From a checkpoint of a small image classifier: soap at rate 0.00089.
Rows from block 2 of a small image classifier, named by matrix and row number. Rows with one number belong to one neuron. Each number is 500 + 40 x the weight over its row's rms, rounded and kept within 0 to 999. All counts start at 0. Numbers have three digits each.
After each neuron's rows are labels from the 100 images, of 14848, where the neuron reaches its highest value: "strongest on" is what is common among them; "lies over" is the class under the peak. Only what is clearly more common there than usual is listed. The data: coloured fractals of 300 iterated function systems on busy backdrops. In brackets: how many of the 100, against the usual share in percent.
# fc1: MLP up (model.blocks.2.mlp.fc1.weight, 1536x384), inputs 86-128
# fc2: MLP down (model.blocks.2.mlp.fc2.weight, 384x1536, transposed), outputs 86-128

fc1.703:514595565465487543571423484547527534495486504468460528489510553549527561481580551464557546501514468488449531521492487515563462526
fc2.703:549474515520482450418552517495468450504524520495539432486471463451493463450582462419448500502503484489559516536530516514463462506
strongest on: pink (48 vs 8.2); orange (35 vs 8.4)
lies over: fractal (57 vs 13.3)

fc1.470:442501498470495501466456592505529425504559478540419541538493531513505444511457533529504449488461512503537504495490516454515541525
fc2.470:564435469562516543470542538504404471511565494415494514514486572470469524557616492476519467498504563492539561516465525491455452495
strongest on: green (99 vs 8.3)
lies over: fractal (59 vs 13.3)

fc1.181:493505549383486503524426554562489480549527547458529496426484529479553525498494473463434563539503458576546441545504477548445441520
fc2.181:529460451531507479445420507500448480485508554467535469574447601582425472476522485538549575433479477493515508479462427451489518468
strongest on: white (87 vs 8.4)
lies over: fractal (40 vs 13.3)

fc1.493:508511571488464520506459504523477525480445501523470512498445500462519519450545474498585496478451511482442515571436465589543449520
fc2.493:533546527496438467494557560456542489494432514501523580490480494527474483493460513504476503494459520538497495451472495522454452508
strongest on: yellow (100 vs 8.2)
lies over: fractal (48 vs 13.3)

fc1.680:507523505533443491468524510503490453508449477498468451502509467492534503484489420512529447520445519478517570510543509524521483524
fc2.680:529507458549497452478511514460424470514509504527546483475495446515546442533491538446476514505543535538496490481569462515577605440
strongest on: grey (98 vs 8.5)
lies over: fractal (52 vs 13.3)

fc1.585:513494489506450501419504491497517444464502502443490453501434488428565463517486575510532527486463502548510568479513543507434481510
fc2.585:550499528479576534579465474485519515501466439619523519546537372432489538480484427475483526527480438536462456545585483473560478466
strongest on: grey (70 vs 8.5)
lies over: fractal (33 vs 13.3)

fc1.70:530458506501494520538410541500423530498456512499518452495436502484494500433469486558435521498579493552547470557507502497452483517
fc2.70:553509465560511444424508491528461543432530530414503604475456571518457549447470459500501589434489466466518506457513473456465513496
strongest on: white (89 vs 8.4); dense (27 vs 7.5)
lies over: fractal (70 vs 13.3)

fc1.491:525543506503457528531448474556546495508442548548461517434467563544561469508455542547542555530478414527607521492486484524525489480
fc2.491:494454493496431567459526564438510492495570522503548510562528524512479470494541499531478513456508562475460501478501484497460464425
strongest on: black (66 vs 8.5); pink (34 vs 8.2)
lies over: fractal (35 vs 13.3)

fc1.721:478504530405449524499462476632485430451458496497521549536461523550537534457528586536555546515452485524373491521453515536502510523
fc2.721:421496509579436460541497547456505504508456479511476508512491433483506481425550423457554487459491478468438479421478527433466520491
strongest on: pink (27 vs 8.2)
lies over: fractal (32 vs 13.3)

fc1.656:488535426510520542547521486576467500511546500473502462525469547578538498486545442465559440546511426514446510393530527521514451534
fc2.656:463507521530452484530517636453488522489431468513503588543522537471561504529554546471446526471529500570479452549516507466451583489
strongest on: black (48 vs 8.5); white (33 vs 8.4)
lies over: fractal (43 vs 13.3)

fc1.420:585472515507458450471455507464545470473533468500492492567474499537493506460484475478422484570458522454532482476521471495473466544
fc2.420:511558529478517480475603526485501473507493482536571574508519453502550412491472555458534485517511548507509521545587528583508565490
strongest on: purple (97 vs 8.3)
lies over: fractal (51 vs 13.3)

fc1.63:583478517491516509540434531570531540473546509459564497498477521449488504503550483499478616549540490442479480511498484528475494523
fc2.63:520511529520561506455456531490511437463516506553509519492522564570508531466494524482523563466444475468476506563524479504490475511
strongest on: purple (66 vs 8.3); pink (33 vs 8.2)
lies over: fractal (36 vs 13.3)

fc1.0:506469495513507502539529608485519551502504487495523439519477544523537435446466508463530573512509539507495448501501418521538451474
fc2.0:562496521524531486485444483541443482465499548439456502481469494541494572549527485534523507518447478498502442512460535443463488489
strongest on: white (60 vs 8.4)
lies over: fractal (63 vs 13.3)

fc1.648:416465516525540475519459509488517480496472556518463492503499493566508470460489500509489438518484490431566564418527555487528529438
fc2.648:521514515462482466459528572513435488474529488462540532542510457442464530562589510504458562497559580525463505554490437492506483459
strongest on: teal (79 vs 8.3)
lies over: fractal (31 vs 13.3)

fc1.174:520535509605511488568479566551461582496564478463541549472416535497507528412438465530458601516523522584528490510518488499407553464
fc2.174:575478463532489450438423506509487506482539549462504519476473525471524512429489502482456530427502461472522426477478537502479469501
strongest on: white (90 vs 8.4)
lies over: fractal (74 vs 13.3)

fc1.323:565547516532469533444521492536508483492528462427515496491446443445534574450515494467514515481547434489488548541516501509452505436
fc2.323:542483481514558489488460465463417481539489545567580519503491486517555472452457464494502493515526482569492461511568536580585545442
strongest on: grey (68 vs 8.5)
lies over: fractal (31 vs 13.3)

fc1.534:541460544412520480481424548533442466574490531426479531427571516548533418500502481462454573571512439531474483532492454535507454473
fc2.534:488535458525437462522502452501430502446523507482488522538491545474418580530504485532539475496523501458493494519463458455528486546
strongest on: white (80 vs 8.4)
lies over: fractal (33 vs 13.3)

fc1.18:535512498448495483435476484436522409500523520524501451501493445488577453520497480532529494476462477468466502537524543519541492460
fc2.18:512466466491545511510507515465453443505495502575556504533499475502494433541493539504510493515503528544528516499538454535570519470
strongest on: grey (100 vs 8.5)
lies over: fractal (42 vs 13.3)

fc1.219:505523463515453534490464488439522521513549509471513433529525437475529532446576500489469546542592558541515559476514461472437436441
fc2.219:561452583458572485529507524468459527527482479491548567462460478531501459460467508417477450438468501471511426526536498524589563498
strongest on: purple (28 vs 8.3)
lies over: fractal (38 vs 13.3)

fc1.27:504442529493482474529537496469502381491526514480513587521485484479500539503457542510561473546534576466530508510487519462529473520
fc2.27:488496501535518508508509466495427535558556394443413545473614487541530466553577521495503511523516487528490520534539484543551467521
strongest on: grey (55 vs 8.5)
lies over: fractal (34 vs 13.3)

fc1.126:486457496501490549553516479558521490554448511472450458556492558526488545539545503446553531542513522552373510542483468555505522500
fc2.126:462464480531521447535459508499427513475527499507474478532443450512525501518607422526513485510502479497469500467459517515491444514
strongest on: teal (89 vs 8.3)
lies over: fractal (34 vs 13.3)

fc1.245:519452491533507508555462537488443523436469502464525494450455493493523504420484508571441546471491526508529487559521479460421511488
fc2.245:570522415545552476529470530545445510441493553465468589527466541477438514457453458506502521470481480483529490468494510470495535490
strongest on: white (74 vs 8.4); dense (29 vs 7.5)
lies over: fractal (75 vs 13.3)

fc1.22:511503506501508530502433445538469467545520525477486471516522517541477407523554475463450546511459522539542480501486530533469414512
fc2.22:474487534497571529488529537463508462434499447501515527497474457464490502446550551457465499459459481508499531512497457515571560476
strongest on: purple (94 vs 8.3)
lies over: fractal (38 vs 13.3)

fc1.336:525513494532429506517504472395561483432514525591566465447551475469497487513381515486475511503457527426500519467497515476563556526
fc2.336:544500532519535536493553571493536473476530498504598532579437499561568525493548526496566569509499573487524508542555491433490513453
strongest on: black (100 vs 8.5)
lies over: fractal (69 vs 13.3)

fc1.639:454499529551505504420465529524493419519488546457503437512553552469478509459575448454562539502545483526463512509483489517438476463
fc2.639:473481420512460475582550409552494529494512500515498550494509519493494499548558502493497441512539499558525476543475501534508575473
strongest on: brown (100 vs 8.3)
lies over: fractal (53 vs 13.3)

fc1.459:531541528569436577470467521426615540508510564582552448489464505431500497497519457512499475507468545502571536496483458509518526503
fc2.459:452455546519504554496526597523453488476458513540575566523476492530535502465486495469428585483493525520485455514542508480458502471
strongest on: black (100 vs 8.5)
lies over: fractal (63 vs 13.3)

fc1.484:531479486412455508441484507476516478538473509489490522414590533568505472526490464512412532558518508536431526522507503449518508554
fc2.484:458536455521481484605464474522441502466505463494425539569504548456454580555474454526545519532494456479512504512508508501564522493
strongest on: black (40 vs 8.5); grey (38 vs 8.5)
lies over: fractal (33 vs 13.3)

fc1.258:482500403569488498501491521567481475511428543531463484568521553529482550469521489534631536498448506566407517498459497574517405510
fc2.258:526440545538430498532533409494525566492559501513507540487510537524536499517585439454500459495523449532444458508461524477472464502
strongest on: brown (54 vs 8.3)
lies over: fractal (50 vs 13.3)

fc1.58:532457545418428469526491539570452479477563556549443490488560501555492519536500524502451500560490569510485498525513462522471498571
fc2.58:480531556499537478420486530470535454525493498536560510515585494552522497481561469456482531492511536460477497514507432544582559525
strongest on: purple (65 vs 8.3)
lies over: fractal (43 vs 13.3)

fc1.4:588511481520479460538492485548541509487549513499449583460520523467531508433472493479425491575487518445552507470524485476504504529
fc2.4:461519522495562505443556506432461456486518515571541547514520503527472450466533512425474552490503518494478515586590472543472504464
strongest on: purple (100 vs 8.3)
lies over: fractal (45 vs 13.3)

fc1.674:576488531499399486471517497542532453474592514462485534561428527480519506455439472470385510558516481514481478529441531509482505544
fc2.674:499549492449552500469559527431483476518486469587540551532529445468532426449513548455504534471473489463506570571627508546484517461
strongest on: purple (100 vs 8.3)
lies over: fractal (48 vs 13.3)

fc1.516:429438526417428439493469623561467562508508408526491506498462515505542480486426527478567450469473510491380503498531528466473438502
fc2.516:581478483559510493439477431441492459442479499455524532461509455482490573573487520519530526574454545496526553513476446533511538505
strongest on: yellow (97 vs 8.2)
lies over: fractal (48 vs 13.3)

fc1.571:565557493544477500498549583509490456526556478463464508546553530525473415521526479496468526515503456531465534526472492508493538459
fc2.571:474464480578465509501502512537494557511541481468510562519549523497515534540582468484470456556526522518489482563505535545466537524
strongest on: green (54 vs 8.3); brown (45 vs 8.3)
lies over: fractal (48 vs 13.3)

fc1.414:549465571503509507465587454476504504528541509485473479592533431476531511478459466474472502466554533529483539447515516486554442514
fc2.414:533556492464513491491523560534431451495473517549529541487476518460558521505417522494493420544450522522484515562580536528522581471
strongest on: grey (45 vs 8.5); blue (44 vs 8.3)
lies over: fractal (53 vs 13.3)

fc1.430:518530521532547505512507551438520505462586488547492513556481483507471379477524453503549483506441516534451482486450489551419514512
fc2.430:533484513505501504486490513486492551489516519485495530452547491542505512499529476456454513520488551497523491529512496517526595516
strongest on: green (99 vs 8.3)
lies over: fractal (63 vs 13.3)

fc1.463:557495497526514449438515528549554489507573470500611456511521547531523584484432533593435537591476486435496505447547415457587507522
fc2.463:512540502487492533430490581480535508482506596558535563497547477557515488496574516400538591482479497485521516586515462469489466475
strongest on: pink (98 vs 8.2)
lies over: fractal (45 vs 13.3)

fc1.276:476520537518497533555464588568466536484499505469502529525480555527509440390484454528490576540505499518488435560509431502481522544
fc2.276:577520470473497485480469490482444452453539557413436497462532544520500581464518553401514534449437478529502462487540524440511512499
strongest on: white (38 vs 8.4); brown (28 vs 8.3)
lies over: fractal (50 vs 13.3)